Weights of a small class-conditioned image flow-matching model: arch dit, adamw at rate 0.0007.
Rows from block 5 of a small class-conditioned image flow-matching model, named by matrix and row number. Rows with one number belong to one neuron. Each number is 128 + 32 x the weight over its row's rms, rounded and kept within 0 to 255. All counts start at 0.
After each neuron's rows are labels from the 100 images, of 14976 (inputs lightly noised), where the neuron reaches its largest size: "top examples" is what is common among them. Only what is clearly more common there than usual is listed. The data: numbers of one to four digits printed on busy colour backdrops. In brackets: how many of the 100.
# gate: MLP gate (model.blocks.5.mlp.gate.weight, 1536x512), inputs 128-255
# fc1: MLP up (model.blocks.5.mlp.fc1.weight, 1536x512), inputs 128-255
# fc2: MLP down (model.blocks.5.mlp.fc2.weight, 512x1536, transposed), outputs 128-255

gate.423 [145 218 116 129  98 122 102 124 140 122 123 141 124 144 115 119 104 203 114 135 118  81 111 163  89  97 117 124  93  85 111 101 129 110 117 141 137 148 133  83 154 135 187  84 118 116 148 139 152  96 139 124 109 148 165 128 113 117 160 143 166 108 159 110 147 112 131 123 144 162 122 107 141 174 120 135  94  95 104 117 115 126  91 145 161 125 129 114 181  73 170 125 154  91  53 119 107 100  78 132 201 118 166 128 115 117  84 169  87 120 114 137 114  46 101 123 187  98 110  97 151 124 142 115 173 111 176 103]
fc1.423 [184 153  90  67 106  99 142  86 137 126 121 138 121 130 154  82 202  82  56 115 122  93 178 191  47 140 170 110 203 142 124 113 138 117 130  88 130 184 145 154  77 157 114 128 140 131 130 122 126 182 104 144 123 150 154 111 105 185 174 116 100 113  93 170 134 109 130 170 107 130  51 124  96 160 127 159 170 113 101 149 169 155 110  77  82 129 118  96  98 101 147  82 127 114 161 155 141 114 165 112 110  66 107  78  40 235 131  88  80 113  56 147 160 105 166 110 118 125  80 135 133  70 150 114 101 102  93 123]
fc2.423 [ 91 111 152 156 122 183 139 175  67 140 107  84 146  99 168 164 156 111 111 172 133 154 108 129  94  73  82 126 162 136  79 161 168 138 201 103 104 152 125 149 123 108 121 157 214  68 141 155 119 161  96 119 145  97 209 125 125 133  83  84 155  79 126 109 176 111 135 110 162 118 138 111 117  85 148 160  90 148 129  80 106 128 141 120 163 111 136 181 121 118 181 195 104 157 105 131 120 112  79 126  77 118 143 169 118  82  91 128 114 135 131 152 109 140 148 104 115 111 182 157 103  93 124 116 146  95 122 125]
top examples: teal ink (41)

gate.150 [106 196  89 118 162 151 116 124  86 111 146 138 105 114 119 185 114  99 154  94  98  98 161 145 149 133 115  94 127 119  97  78  86 125 121 155 135  65 128 151 103 102 111 142 123 115 120 148 108 101  82 123 152  99 138 201 115 160 102 100 113 109 148 165 157 125 176 131 234 104 179  70 160 131 143 127 181 175 167 116  72 148 206 129  69 151 117 131 123 157 142 134  94 102  48 170 116  67 119 130 109 125 128 158  71 109 163 172 102 153 163  90 147 134 146  67  31 174 129 116 113 123 142 179 134 118 125 145]
fc1.150 [ 76 135  88 115 100 136 117 157 133 159 129  93  93 104 191 143  66 150  87 114 146 140  89 157 180 131 125 114  62 154 118 153  50 121 139 201 137 187 155  95 122 126 174 118 116 115 187 152 151 125 158 117 109  79 155 126 117  75  66  78  19 106 176 148 188 144 138 136 150 116 143 144 139  88 166 135 163 118 113  75 124 202 137 103 132 128 153 118 119 171 167 139 108 134 116 142  97 131 151 102 108  86 141 142 131 100 134 112 129 175  94 116 144 176  99 139 142 115 130 181 117 136 129 171 103 136 191 160]
fc2.150 [150 167  95 138 167 122 155 165  44 132  92 109 143 149 104 109 187 120 166 120 111 178 129 163 160 136 171 112 161 165 185  49 166 122 133  94 139 104 145 135 142 116 115 117 160 143 188  91 131  78 103 103  99 186 144 132 136 140 117  81 115 162 202 112 108 132 147 150 119 100 130  74 166 148 158 134 115  59 125 113 102  82  73 114 165 166 162  80  71 155 146 121  95 159 187 166 138 183  88  79 203 166  88 149 129 115  97 147 169 121 120 108 114 192 126 144 156 134  55  92 127 109 163 111 169 140 146  92]
top examples: teal ink (46); red ink (28)

gate.695 [112 117 107 158  88  83 133 157 133 108 144 166 167 117  90 130 141 152 137 102 114 141 207 119 116 128 129 162 152 113 121 155  90 146 110 122  65 174 108 143 116 128  99 120 113 177 117 176 127  95 130 116 121 117 100  99  64 138 151 134  63 105  97 171  63  91  85 120 140  95 124 147 171 101 136 137 155 106 197 176 156 151 173 124 114 114 143 171 134 129 133 137 105 176 167  78 115  78 119 107 225 142 174 145 149 120  90 174 156 136 111 149 158 147 112 111 133 130 128 102 150 135  98 167 147 117 198 116]
fc1.695 [141  70 165 102 154 135 141 103 144 117 107 173 130 109 107 121 126 162 103 114 111 105 136 120 113 138 102  85 100 161 116 180 165 118 128 116 190 134 127 131 136 184 130 208 118  98 181 152 153 184 130 133 110  98  94  91  79 117 107 160 193 133 109 138 139 172 110 187 162  96 130  96 126  87 111  84 174 207 109 138  89  54 132  88 121 151 140 192  90 185 126  93 151  86 114  94  77 207  81  82 161 128 108 104  94 124 119 140 118 100 153 158  54 138 159  99  98 134 115  84 107  83 125 184  59 109 156 142]
fc2.695 [138 131 101 164  84 122 121 119 131 175 159 149 148 109 167 156 151 140 130 118  96 165 131 195 131  91  91 147 133 153 116  79 130 123  83  92  88 112 115 145 121 142 180 159 116 175 156 136 151 131 145 118 125 168  82  94 154  55 130 114 167 123  77 184  94 100 133 159  94  73 107 132 128 152 121  69 105 114  75 175 224 110 173 115 122 174 153 151 181  93 191  96 144 113 158 160 102 137 110 152 163 139 104 164  54 144 119 130 119 150 123 138 179  80 142 112 111 168  89 124  84 112 147  69  97 129  90 177]
top examples: the digit 1 (47); white ink (28); yellow ink (25)

gate.146 [117 172 154 120  90 123 133 134  65  98 121 183 187 115  47 136  88 117 117 152 109 121 126  41 168 134  91  98 124 107  52 165 120 159  96 139 161  58 104 101 113 141  90 136  79  88 110 156  85 108 106 176 119 127 122 109 117 102 126  88 121 133 123 141 100 161 154 164 123  73 123 140 132 104 107  27 157 140 125  81  98 126  99 163 106 120 142 103 158 141 103 176 183 130 124  94 149 162 128 132 144 150 146 102 189 115  74 109 151 164  97  83 134 145 130 163 107 129  87 152 120  90 113 137 123 133 160 159]
fc1.146 [143 188 149 137  97 121  88 145  82 184  97 128 109  88  97 159 217 109 122 103 131 181 150 125 113 116 113 122 125 104 102 148 184 123 184 169  66  86 151 193  92  98  91 124 158  68  76 101 202  93  31  93 107 198 129 101 120 142 135 125 105 131 136 181  76 142 133  83 145  88 114 115  96 213 124 168  83 116 155 122 109  82 100  92 137 173 176 136 122 136 134  93 129  85 173 124 113 111 163  63 100 133  99 101 145 136 156  97 106 120 182 119 183 128 134 112 153 178 102 146  82 133  91 166 185  51  71 156]
fc2.146 [ 88 168  95 147 168 121  75 120 156  86 140 120  77  90 161 240 159  72 107 128 114 141  98 100 144 102 101  51 168 127 134 133 101 116 108 116 134 202 102 138 126 118 170 136 124 160 134 105 117 100 138 119 144 102 141 131 113 155 100 117  85 120 138 143  89 166 138 162 160 126 156 152 187 139 162 211  77 128 170 107 175 193 129  99  55 144 109 181 109 111 133 138 104  86 125 153 131 158 161  77 144 150  76 129 104 133  91  93 133 121 112 171 131 152 128  74 124 169 101 159 217 130 112  98 113 177  98 157]
top examples: yellow ink (43); orange ink (27); first digit: 7 (27)

gate.204 [142 151 138  76 138 125 103 110  82 127 114  94 122 176 133 109 148 129 119 173 139 114  62 119 118  54 138  54 129 129 108 139 161 147 158 147 213 102 157 111 120 143 158 156 113 163 117 179 149 189 122 115 152  71 151 136 135 132 141  95 130 111 120 150 153  90 123  96 166  95 157 106  85 157 125  26 164  98  84 108 108 125 122  65  67 158  74 123 117 116  69 121 119  43  77 142  89 164 101  85 142 121  96  75 126  74 117 131 146  87 161 147 136 121 166 117 118 133 164 100 164  73 137 145 112  94 117 126]
fc1.204 [107 138 156 145 172 119 127  88 172  82 115 156 135 114  97 141 116 130 115  80 142 128 151  82 139 140 113 101 197 142  87 167 144 121 113  70  57 146 120 108 188  94 130 106 156 156 165 169 123 149 119  85 114  82  90  62 118 153 165 142 159 164 153 130  96 188  94 100 134 116  89 112 177 140 173 133 126 137 181 126 145 102 120 142 111  81 171 127 104 150 113 103 137 162 131 146 147 177 140 137 135 194 145 158 121 116 187 211 154 130 112 134 109  76 147 112  89 106 104  90 106 143  87  81  90 161 169 124]
fc2.204 [ 62 128 168 120  77 130 157  94 142 129 123  46 120  92 102 133  92 123 101 113 122 148 100  58 148  54 139  92 180 199 126 158 127 116 145 147 172 122 131 182  94 151  99  69 137 111 106 171  70 185 123 182 111 139 133 168 133 198 130 167  85  74  68  99 182 159 118 123 101 136 192 215  84 133 156 114 137 124 178 105  79 151  59 158 118 127 153 158 121 148 134 119 111 184  69 140 159 129 111 147  93 153 129 143 104 139 161  92 145 113  93 129  82 149 153 137  91 117 103 123 194 111 126 162 116 137  82 124]
top examples: the digit 1 (45); blue ink (29)

gate.754 [107 110 162 103  62 143 111 118 118 131 152 182 137 139  87 134 110 155 133  95  92 136  95 144 119 156 132 153  41 110  92 120 178 163 214 138 198 111  95 149 121  87 108  93 139  95  95 125 186 151 167 119 113 117  85 129 124 154 164 161  92 106  72 156 130  93  83 160 145  76 116 138 144 131 111 119 192 169 115 112 130 153 164 130 106  85 118 146  77  79 169 109 150 113 167 101 149 138 163 155 179 139 164 151 127 177 147  50 178  82 125  77 122  63 108 143 130  91 123 144  72 141 141  98  82 168 151 155]
fc1.754 [188 159 145  87 148 106 157 113  85 119 115 106 138 141 123 115 157 110 122 180 154 131 174 142 174 101  83  87 199 124 103 159 149 134 114  90 139  98 149  40 152 134  85 181 115 134 165 125 122 105 119 150 126 133  95 118 104 143 148 140  88 137 123 121 142  89 203 137 139 119 143 152 160 144 157  99  89  78 148 111 181 112  96 160 145 163 124 172 125 133 155 166 140 110  95  85  67 137 146  81 185 129 185  79 153  88 138 186 116 118 124 139 100 104 100 102 160 124 136 117 125  94 130 146 113 123 140 166]
fc2.754 [151 143 130  97 124 174 127 138 118  92  82 155 182 141 189  85 150 153 107 129 136 138 115 166 168 140 136 133  88  85 179 163 116  94 176 147 156 161 146 139 150 130 160 110 159 165 122 122 139 110 104 120 137 104 107  82  88 131 131  85  77 105  59 108  92 145 156  17 141 105 120 125  77 115 133 164 115 139 152 126 138 147 119 118 134 135 159 115 122  75  97 131 112 123 158 123 174 137  97  52 150 105 111  86 140 167 137 126 158 168  94  97 154 153 146 151 164 190 104  92 117 139 173 102 124 181 100 145]
top examples: yellow ink (36)

gate.44 [ 98  89 163 118 115 169  78 100 121  92  86 139 112  95 154 147 163 103 199  96 129 118 153 142 154 116 114 148 108 149 163  90 176 143 170 116  81 132 146 143 124 136 159 133 112 158 135 107 133 152 117 120 128 163  85 128 100  41 128 130 161 141 110 165 148 145  95 147 111 150 188 121  94 142 113 155 107 121 158 104 141 152 104 126 130 113 155 153 171 176 124 175 182 131 168 112 140 133 152 107 122 106 170 107 104 153 120 131  98 101 103 126 119 114 141  21 145 250 158   4 127 146 124 179 132 138 208 110]
fc1.44 [147 160 101 125 145 112 134 108 175 154 154 152 160 144 106 115 132  77 118  80 140 143 127 122 101 144 115 138 138 140 143 125  61 126 110 133 150  98 129 125 126 135 137 136 134  72 109 136 193  94  32 137 170 123 139 113 152 107 130 137 129 140 115 131 124 138 163 117 124 130  96  98 135 138 146 137 140 137 108 107 177 168 133 113 141 121 103 127 140 110 134 122  94 170 103 140 122 128 102 146 134 143  59 100 106  93 148 121 156 114  29 156 155 143  98 187 147  45 100 181 139 120 101  96 133 144 131 148]
fc2.44 [114 120 114 123 113 176 105 170 171 113 127 162 140 147 140 125  99 123  65 153 138 120 131 114 105 133 136  98 160 125  95 145 135 111 159 206  83 137 126  83 144 120 123 106 113 126 131 123  95  97 123 200  93 149 175 138  92  65 135 166 190 120  89 177 144 146 128 148 127 114 187  57  92 132 140 120 153 116 112 128 114 118 116 123  96  96 126 160 104 152 138 159 132  95 123 124 133 134 142 144 139 143  91 104 104 125 156 144 147  97 111 142 115 153 153 231 107  90 114 246 116 116 152  49 102 128 103 136]
top examples: teal ink (37); blue ink (36)

gate.538 [148 139 108 143  96 124 211 191 131 182 159 124 110 104 171 199 103 141  95 132 128 127 110  95 147 119 116 146  99  93 120 138 157 160 157 104 158 157 101 169 143 183 124 146 153 111 107  84  75 122 116  84 112 152 129 125  69 156 158 120 173 103 151 124 134 167 154 140 133 165 129 137 150 159 138 161 137 137 147 153  78 129 119 134 147 135  95 167 194  97 143 128 134 168 108 163 126 122 123 139 165 128 149  90  71 222 170  67 131 126 109 188 111  81 118 155 149 168 146 153 167 164 197 151 114  93 132 107]
fc1.538 [161 164 132  69 142  96  71 102 136 146 124  76 141 139 145 179  80  83 148 119 150  91 137 112 158 163 140 155 116 102 156 152  88 131 102 175 114 128 113 126  95 123 121 126 145 111 121 121 110  97 145 119 134 125 152 125 151 152 151 139 155 168  78 148 122 134 134 175 152 143 155 130 155 136 130 128  66  84 147 113  74 129 133 117 158 123 156 135 139 139 156 157 190 150  83  96  85 173  87 151 152 107  89 172 140 165 100 108  74 148  92 138 127 160 163 169 139 195 177 139 113 121 140  91 164 178 121  94]
fc2.538 [156 124 112 138 168 157 110 164 162  95 109 110 116 129 107 199 200 112 118 113 162  88 185  53 153 158 133  87  92 163 206 129  72 156  88 150 154 100 155 160 115 138 159 160 104 146 181 118  78 121 106 154 168  95 123 138 124  90 136 123  80 141 127 178  85 106 106 106 160 136 132 129  86 129 136  68  75 155 110 120 100 167 100 100 126 122 144 116 130 181  60 110 127 165 152 158 175 135 121 134 133 121 105 161 149 130 135 111 118 109 152 104 133 127 185 117 144 128 115 160 167 108 160 113 170 161 177 159]
top examples: on a plate (71)

gate.60 [138  44  92 123 139 143 123 178 109 104  95 117 182 176 114 142 114 115  93 120  92 108 143 174 161  74 103 146  60 123  86 165 138 119 113 109 138 146  99 158  98  74 130 129 130  57 130 118 103 158 117 115 121 113 150 147 140 141 149 118 183  98 103 168 112  78 112 130  59 119 103  90  84 159  71 205 116 116 110 193 158  98 120 116 111 154  76 154 117 152 148 152 160 121 157 113 122 121 119 164 106 180 162  94 128  83 131 127  76  72 111 128 159 118 176 114 142 115 104 132  83 111  98 172 159 101 146  67]
fc1.60 [104  45 121 119 192 148  96  95 127 113 143 170 141 101 147  37 160 109 101 133 100 119 170 171 138 145  75  92 154 140 134 139 109 149 107 115 131 146 113 146 153 111 146 125 118  91 155 168 162 147 110  94 151  94 140 115  98 122 135 167 120 114 131 200 145  95 118 103 120 128 160 129 141 108  99 113 113 141 131 132 154 134 147 120 150 125  86 155  92 148 160 173 129 194 111 100 118 103 115 122 107 151  83 162 161 168 173 132  89 133 107 186  83 139 145 105 101  76 143 121  87 137 116  70 124 157 178 132]
fc2.60 [106  61  66 104 114 162 111 143 168 179 101 119 148 121 106 135 137 127 129 116 135  76 141 100 138 115 125 140  82 127 125 131 136 134 149 149  73  99 148 130  96 126  96 120 109 106  76 171 132 175 159 151 159  92  97  91 167 129 172 171 150 151  98 202 185 145 129 117 135  85 147 113 111 103  43 141 121 131  51 126 133 136 190 108  93 185 162 122 170 114 100 140 130 115 104 156 146 152 117 155 101 125 133 129 125 131 113 138 129  74  91  64 124 113 177 159 121  50 120 117 169 158 145  86 149 119 175 101]
top examples: yellow ink (56); orange ink (33)

gate.316 [100 143 159 172 160  69 153 123 121 105 105 124 112 135 140 118 130 127 140 104 175 132 120 155 149 106 164 146  67 125 134  66 148 148 131 172 102  75 174 133 168 142 110 124 165 156 125 123 125 178  88 156 143 136 168 178 118 123 103 119 108 113 138 101  86 122  92 212 125 136  94 153 182  68 107 122 115  98 158 127  95 107  88 194  77 165 161 151 139 119 147 159 103 112 125 152 166  83  95  82 162 156 100  70 151 165 101 156 152 168 117  69 122 111 143 144 131 123  98 136 176  64  99 118 165 115 119 174]
fc1.316 [115 183 176 157 105  75 134 124  83  87 115 128 148 136 116  83 186 129 137 146 135 142  95 173 175 160 122 111  28 147 176  76 152 115 117  95  98 109 180  71  72  92 106 156  79 144 103 124 149 186 126 111 118 136 193 158 140  91  91 120 139  77 177  81 112 161 119 129 116 151  78 165 158  66 135 120  83  99 131 162 141 116 123 128 109 130  66 143 146 154 144 201  99 154 163 106 137 109 127  61 170 133  83 102 127 195  99 159 140 197 133  58 106 117 142 110 124 157 122 176 206  82 142 220 160  81 118 213]
fc2.316 [113 123 123 133 130 134 126  94 147  90  79 137 129  99 140 127 154 145 106 125 127  74 138 153 137 152 131  85 138 107 121 114  93 143 150 127  95 134 161 114 139 153 144 126  98  96  97  79 138 112  71  89 152 136 110 133 144 131 120 113  38 114 160 107 173 109 102 138 131 129 124  93 168 115 105 108 180   0 103 122 134 146  66 145 141 143 188 156 103 131  97 104  59 151 197 111 102 159 122 108  82  41 129 124 125 105 162 157 106  91  84 200 108  66 125 133 133 182 128 174 112 182 167 164 189  95 123 151]
top examples: yellow ink (31)

gate.496 [148  91 139 101 172 148 129 142 106 126 120 142 151 167 136 122 165  97 135 109  74 157 153 162 127  80  99 134 109 185 143 142 127 163 158 158 141  97 101 144 119 121 148 153 151 127  67 186 117 128 142 103 102 131 107 129 156 162  61  83 118  99 101  75 102 106 134  77 172 124 126 103 145  78 138 122 105 176 153 125 170 197 120  90 146  95 106 113 108 144 161 151 152  83 118 115 132 128 143 119 126 156 162 120 120  75  87 112 139  93 184  90 113 115 147 157  90 112 140 167 115 182 167 161  92 109 157 180]
fc1.496 [110  81 113 157 123 172 145 108 120 119 136 147 111  94  98 123 111 111  88 107 104 149  97 148 116 117 139 115 148 169 104 131 119 137 161 124 113  87 164 165 115 110 100  95 122 144  79 130 114 133 100 126  71 135 160 143 102 104 113 121  97 102  90 170 140 188 169 132 154  84 172 153 123 137 144 141 124 146 150 134 111  67 128  87 146  87 111 146 116 136 140  77  64 132 136 129 104 170 137 192 102 105  83 167 181 120 118 122  97 120 125 152 119  98 163 169 157 130 109 129 114 141  80 157 130  98 142 165]
fc2.496 [ 74 126 115 162 111 103 119 123 143 132 192 161  48 132 140  82 208 118 133 148 151  45 133 109 106 160 139 100 131 133 103 129 161 133 124  94 163 198  73 127 120 110 170 156 140 194 177 127 131 183 119 132 148 132  93 136 138 104 139 101 155 116  80 145 168 109 133 133 100 122 148 142 103 174 107 164 135  57 141 136 164 151 107  93 145 107 135 153  94 106 156 118 178 115 145 150 107 116 144 110 226 118 134 121 113 146 122  58 103 122  77 166 123 131 149  92 126  79 129 104  77 142  71 109 143 119 146 139]
top examples: teal ink (53)

gate.762 [106 128  84 132 133  91 194 101 108 122 157 159 127 142 139 139 128 155 115 110 165 112 135  82 124 124 131  71  99 128 109 163 126 179 140 146 123 121  34 134 146 141 172 122 101 114 105 130  97  96 156 153  69  64  89 129  91 150 139  84 158 159 140 168  96 137 128 105 101 148 169 139 117 151 124 123 156  95 136  65 162  91 101 124 117 121 159  66  97 127  84 139 110  96 127  65 116 121 144 141 120 138 149 133 163 133 139  87 178 119 188  86 103 130 155 102 124 193 152  83 100 139  58  96 160 160 176 134]
fc1.762 [150 127 161 109 169 170 108 206 194 129  97 156  93 156  83 149 134  78 149  98 102 137 149 120 142 122 100 130 129 151 167 108 142 106 134 136 138 121 133 173 139 132 121 128 172 128   0 161  87 148 124 128 162 115 131 138 133  74 156 154 104 141  71 147 200 139  99 126 109 137 207 184 115  68 167 139 132 166 121 143 100 112 167 101 108 145 105 105 121 134 129 102 133 149 149 138  88 107  85 134 164  97 148 151  82 150 123 126 148  81 146 118  87 117 142 169 136  66  98 155 125  64 110 153  66 148 115 134]
fc2.762 [149 113 158 143  96 147 133 183 148 142 154 154  92  71 143 105 148 156 131 117  95 117  95 136 154 143 163 131 107 131 156 109 154 137 112 145 101 143  95 108 166 128 119 162  98 164 141 142 159 129 119  94 150 111 109 192  96 169 153 114  81 165 162 108 147 115 152 111 130 119  97 115 135 100  94 131  57 107 134  81  82 110 152 111  65  92 155  70 147 128 132 138 129 161 160  86 121 101  92 159 172 171  75 125 127  93 108 102  84 130 166 149 149  95 131 136 116  96 114 131 103 162 140 173 165 136  94 100]
top examples: length: four (51); pink ink (31)

gate.578 [136 108 133  74 121 143 111 177  28 114 118 158  90 162 145 149 108 151  92 158 137 162 126 174 139 123 115 136 129 117 177 139 144 160 118 149 106 165 125  99 165 194 124 139  67 109  84 111 162 144 160 170 153 206 127 146  92 136 141 120 117  82 102 103 166 122 142 103 132 149 143 140 132 108  95 117 148  99 178 154 123  88 163 117 138 182  65 167 198 102 138 125 187 131  63 151 131 169 141 145 169 125  86 106 125 134  96 136  86  99 146 117 158  89 109 123  81 137 146 101 113 164 115 128 132 143 165 129]
fc1.578 [167 149 154 123  94 160 108 155  74  86  76 175  98 121  97  76 115 172 104 115 134 105 133 155 161 119 115  99 106 160 158 183 131 186 131 124 151 140 150 126 124  84 158 165 123 148 100 153 138 168 151 142  69  57 133  99 109 152 134 165 109 101 152 123 128  57  65 117 173 129 135 148 117 133  86 118 170  62 131 123 142 106 148 120 157 127  84  76 121 175 108 146 148 115  71 171 133 163 182 132 122  62 125 105 226 191 117 118  88  98  85 135  98 137 118 139 102  92  70 128 111 153 107 126 103 134 135 140]
fc2.578 [178 160 176 132 107 210 107 184  72 147  69 118 160 104 186  60 136  82 149 114 115 152 115 180 178 132 158 213 104 152 185 114 232 142  99 132 112 147 104 163 172 150  94  93 190 116  72  74 113 115 127 128 122  70 177  96  94 165 165 121 161 111 113 106 154 131 123 136 152 156  84  50 128 145  97 140 117 100 102 148  84 112 129 142 114 144 128 188  87 137 204 167 108 141 158 109 112 119 141  82  78 110 131 104 172  61 135 122 141 153 103 125 128 139 153 164 153 136 170 147 155 140 141 143 120 114 105 143]
top examples: teal ink (27); white ink (26)

gate.136 [ 98 129  43 124 126  58 106  97 194 121 156 112 138  96 165  93  86 143 129 126  62 169 178 113 114 121 123 118 155 142 180 132 113 142 122 158  37 143 103  65 123 116 123 154 141 105 109 149 132 122 117 116  33 146 120 121 118 104 100 121 145 112 157 126 126  78 107 131 119 172 136 170 148 149 100 109 139 104 156 111 145 128 103 142 171  44 104 132 145 143 178 118 156 118 178 114 119 105 128 116 125 119 181 134 113 150 130 123 137 112 147 150 195  97 124 168 130 147 136 176 126 107 168  72 192  68 105 111]
fc1.136 [105 145 201  59 134 155  94 107  54 136 105 147  62  48  66 105 145 121 145 117 120 182 110 193 149 156 156 152 122 137 160 151 123 123 159 111 169 144 134 162 128 109 147 161 143 148 120 182 141 149 109 124 163 140 129 113 156 142  92 117 179 147  45  99 198 135  52 181 160  55 199 120 119 161  73 109 127 157 214 116 121 126 173 117 123 177 179 135  73  78  78 200 149 157 140 108  63 137 133  99  74 124 132 151 235 113 142 188 134  97 144 123 128 151  85 154 144 122 175 100 120 140 126 138 134 144  86 172]
fc2.136 [116  95 129  87 126 140  58 118  68 110 155 103 118 158 163 211 134 110 135 131 134 159 189 134 124 123 132 164 137 100  88 149 101 113 154  91  31 116 134 195 213 125 140 145 112 114 157 157 182  81 112  80 113  85 136 154 157 145  87  85 126 159 113 117 161 108  96 182 115 146 156 102  96  77 122 158 196  85 101 125 148 158  95 108 164 109 100 129 131 127 135 107 134  63  78  99 122 104 138 150 136 116  97 156 156 111 135 141 121  76 125 138 122 140 116 106 131 114 141 124 151 118 109 110 161 154  99 129]
top examples: the digit 1 (48); white ink (30); first digit: 1 (30)

gate.317 [179 112 113 112  98  95 124 119 157  93 148 108  93  79  92 200  91  70 127 123 173 126 168 125 117 135 136 180 100 113 149 105 198  87 128  97 134  98 147 144  62 102 139 110 126 110 113  66 149 110 163 108 118 180 166 116 152  73 158 125 109 168  87 133 107  87 124 113 134 108  82 131 116  70 158 161 115 177  86 179 103 132 141 149 163 173  74 160 174 118 139 177  97 148 152 157 123 140 105 164 124 137 167 130 143 129  82 152 132  80 171 169 115 130 135 122 113 149 168  83 126 124 152 144  86  56  83 161]
fc1.317 [102 136 128 191 106 167 153 169 178  98 104 120 108 138 131 174 111 151 122 110 134 118  81 106 154 135 173 111 101 147 106  90 117 127  99 102 130 143 113 112  88 129 110 117 129 170 163 145  74 120 182 159 138  89  90 103  96 166 165 125 118  93 172  77  91 150 104 127  73 126 143 140 145 114 142 121 149 216 146 106 146 135 116 137 112 133 185 123 135 188 132  85 157 159 131  90 193 154 140  93  58  91  37 117  62 162 119 157 161  78 156  70 152 129 118 114 147 121 109 110 118 140  81 108 125 203 160 101]
fc2.317 [ 83 145 140 203 132 144 101 140 125 154  89  64 141  93 143  92 148 126  99 216 116 146 151 177 111 160 108  98 124  97 108  92 130 138 169 180  93  92 135 151 126 158 112  77 174 142 165  83 119 113 133 108 132 145 120 123 109 174 198  93 121 128 156 138 147 101 124 127 128 169 176 178 125 109 136 214 226 160 115 131 110 157 127 122  66 168 152  53 115 136 153 108 122 121 123 108 118 140 132 105 169 129 119 120 114 128 117 147 123 134 111 199 113  76 118  93 160 150 107 154 104 129 148  82 168 142 124 101]
top examples: length: four (58); blue ink (28)

gate.755 [160 115 152 127 160 162 125  90 142  70 128 117 135  87 157  60  95 157 134 122 107 165 127 150 145  55  95 108  95 177 152 130 130 127 145 123 140 172 102 130 102 129 139 154  96  91  75 110 145 136 150 125 102 162 127 148 150  87 128 142 153  99 194 110  97 105 139  78 162 125  80 125  81 146 144  70 112  96 138 114  99 112 105 150 157 126 113 115  92 111 134 109 102 160 134 119 129 171 107 127  96 181 125 157 143 103 140 139 113 154 196 116  73 168 153  89 123 148  96 153 121 194 145 148 141  48 134 121]
fc1.755 [163 174  95 130 154 126 133 165 118 114  90  80 111 149 135 130 117 133 171 133 133 128 129 121 147  92  96 127  90 129 155 128 144 108 125 130 117 182 159 136 168 203 112 130  91 192 127 123 128 124 171 133  65 125 146 124 130 165  83 142  90  73 107  97 122 116 177 117 123 136 143 111 114 153 169 147 151 141 183 199 115 129 145 185 169 118 145 125 108 117 151 122 173  86 133  97 111 131 186 160 156 167 149 126 127 101 156 126  91 129  84 118 162  69 157 133 137 130 148 112 136 140  57  59 118 104 156 203]
fc2.755 [155 136 120 162  92 128  94 114 154 147 101  71 133 120 187  92 186 222  81 120 134  84  97 152 144  91 182 159 164 110 109  65 181 124 168 181  87 102 124 102 165  59  66 140 113 115  81 111 122  55 153 150  68  95 133 138 161 115  97 163 141 101 155 183 179 124 148 140 178 108 147 140 172  88 119 144 111 110  98 153 102 134  85 157 114 138 128 202 192 148 143  94 140  43 150 154 149 218  68 138 178 116 144 111 125 155 160  97 136  98 180 132 146 112 109 105 144 109 122 131 147 141 153 138 138 146 160 102]
top examples: length: four (80); the digit 8 (58); the digit 6 (47)

gate.0 [167 131 151 104  79  67 125 122 151 134  59 119  95 121 161  80 166 106  80 101 126 126 153  88 107 113 102 101 130 161 106 140 218 140 172 142 120  90  82 131 108 165 167 145 118 118  63  77  87  93 167  92 132 126  85 112 106  88 135 106  64 190 203 136 112 127 122 115 123 170 221 135  98 155 122  94 100 103 147  99 204 121  63 135  99 100 142  76 103 152 179 127 131 168  83 112 166 154 113  93 133 104 112  93 108 161 104  88  70 144 149 125 148 150 204 110 106 110 154 116 133 133 255  75 118 128 153 138]
fc1.0 [ 80  95 133 107  94 126 113 143  73 145 128  95  26 156 179 169  96 124 114 130 103 158  99 107  80 133 124 179 162  83 136  99 184  84 144 173 117 127 149 133 124 133 113 117 171 114 146  86 134 108 169 142  91 179 120 181 116 116 136 103 119  95  77 171 132 104 180 119 107 178 121  96 109 135 122 152 103 130 125 179 138 146  91 133 117 111 107  92 200 166 142 107  95  95 173 138 105  83 136 121 143 101 116 142 136 163 123  85 127 153 128 128 121 111 141 154 147 128  89  97 158 118 171 157 123 127 114 131]
fc2.0 [161  76 176 127 140  86 149 147  93  19 136 123 117 172 143 132 114 127 149 155  93 139 130  82 184 137 137 106 130 118 134 134 162 132 109 131 141 120 116 150 120 115 102 164 184 129 109 110 129 122 142  77 110 161 175 147 127 137 133 157 195 119 126  79 140 116 128 112 168 113 114  90 123 120 166 134 130 100  93  98  82 115 114 113 135 148 124 138 115 121  85 142  79 134 114 134 176  88 138 130 191 124 119 142 180  90 166  86  97  85  96 127  74 113 132 144 163 160 101 125 144 117   0 155 161  50 143 108]
top examples: the digit 1 (53); first digit: 1 (32); last digit: 1 (27)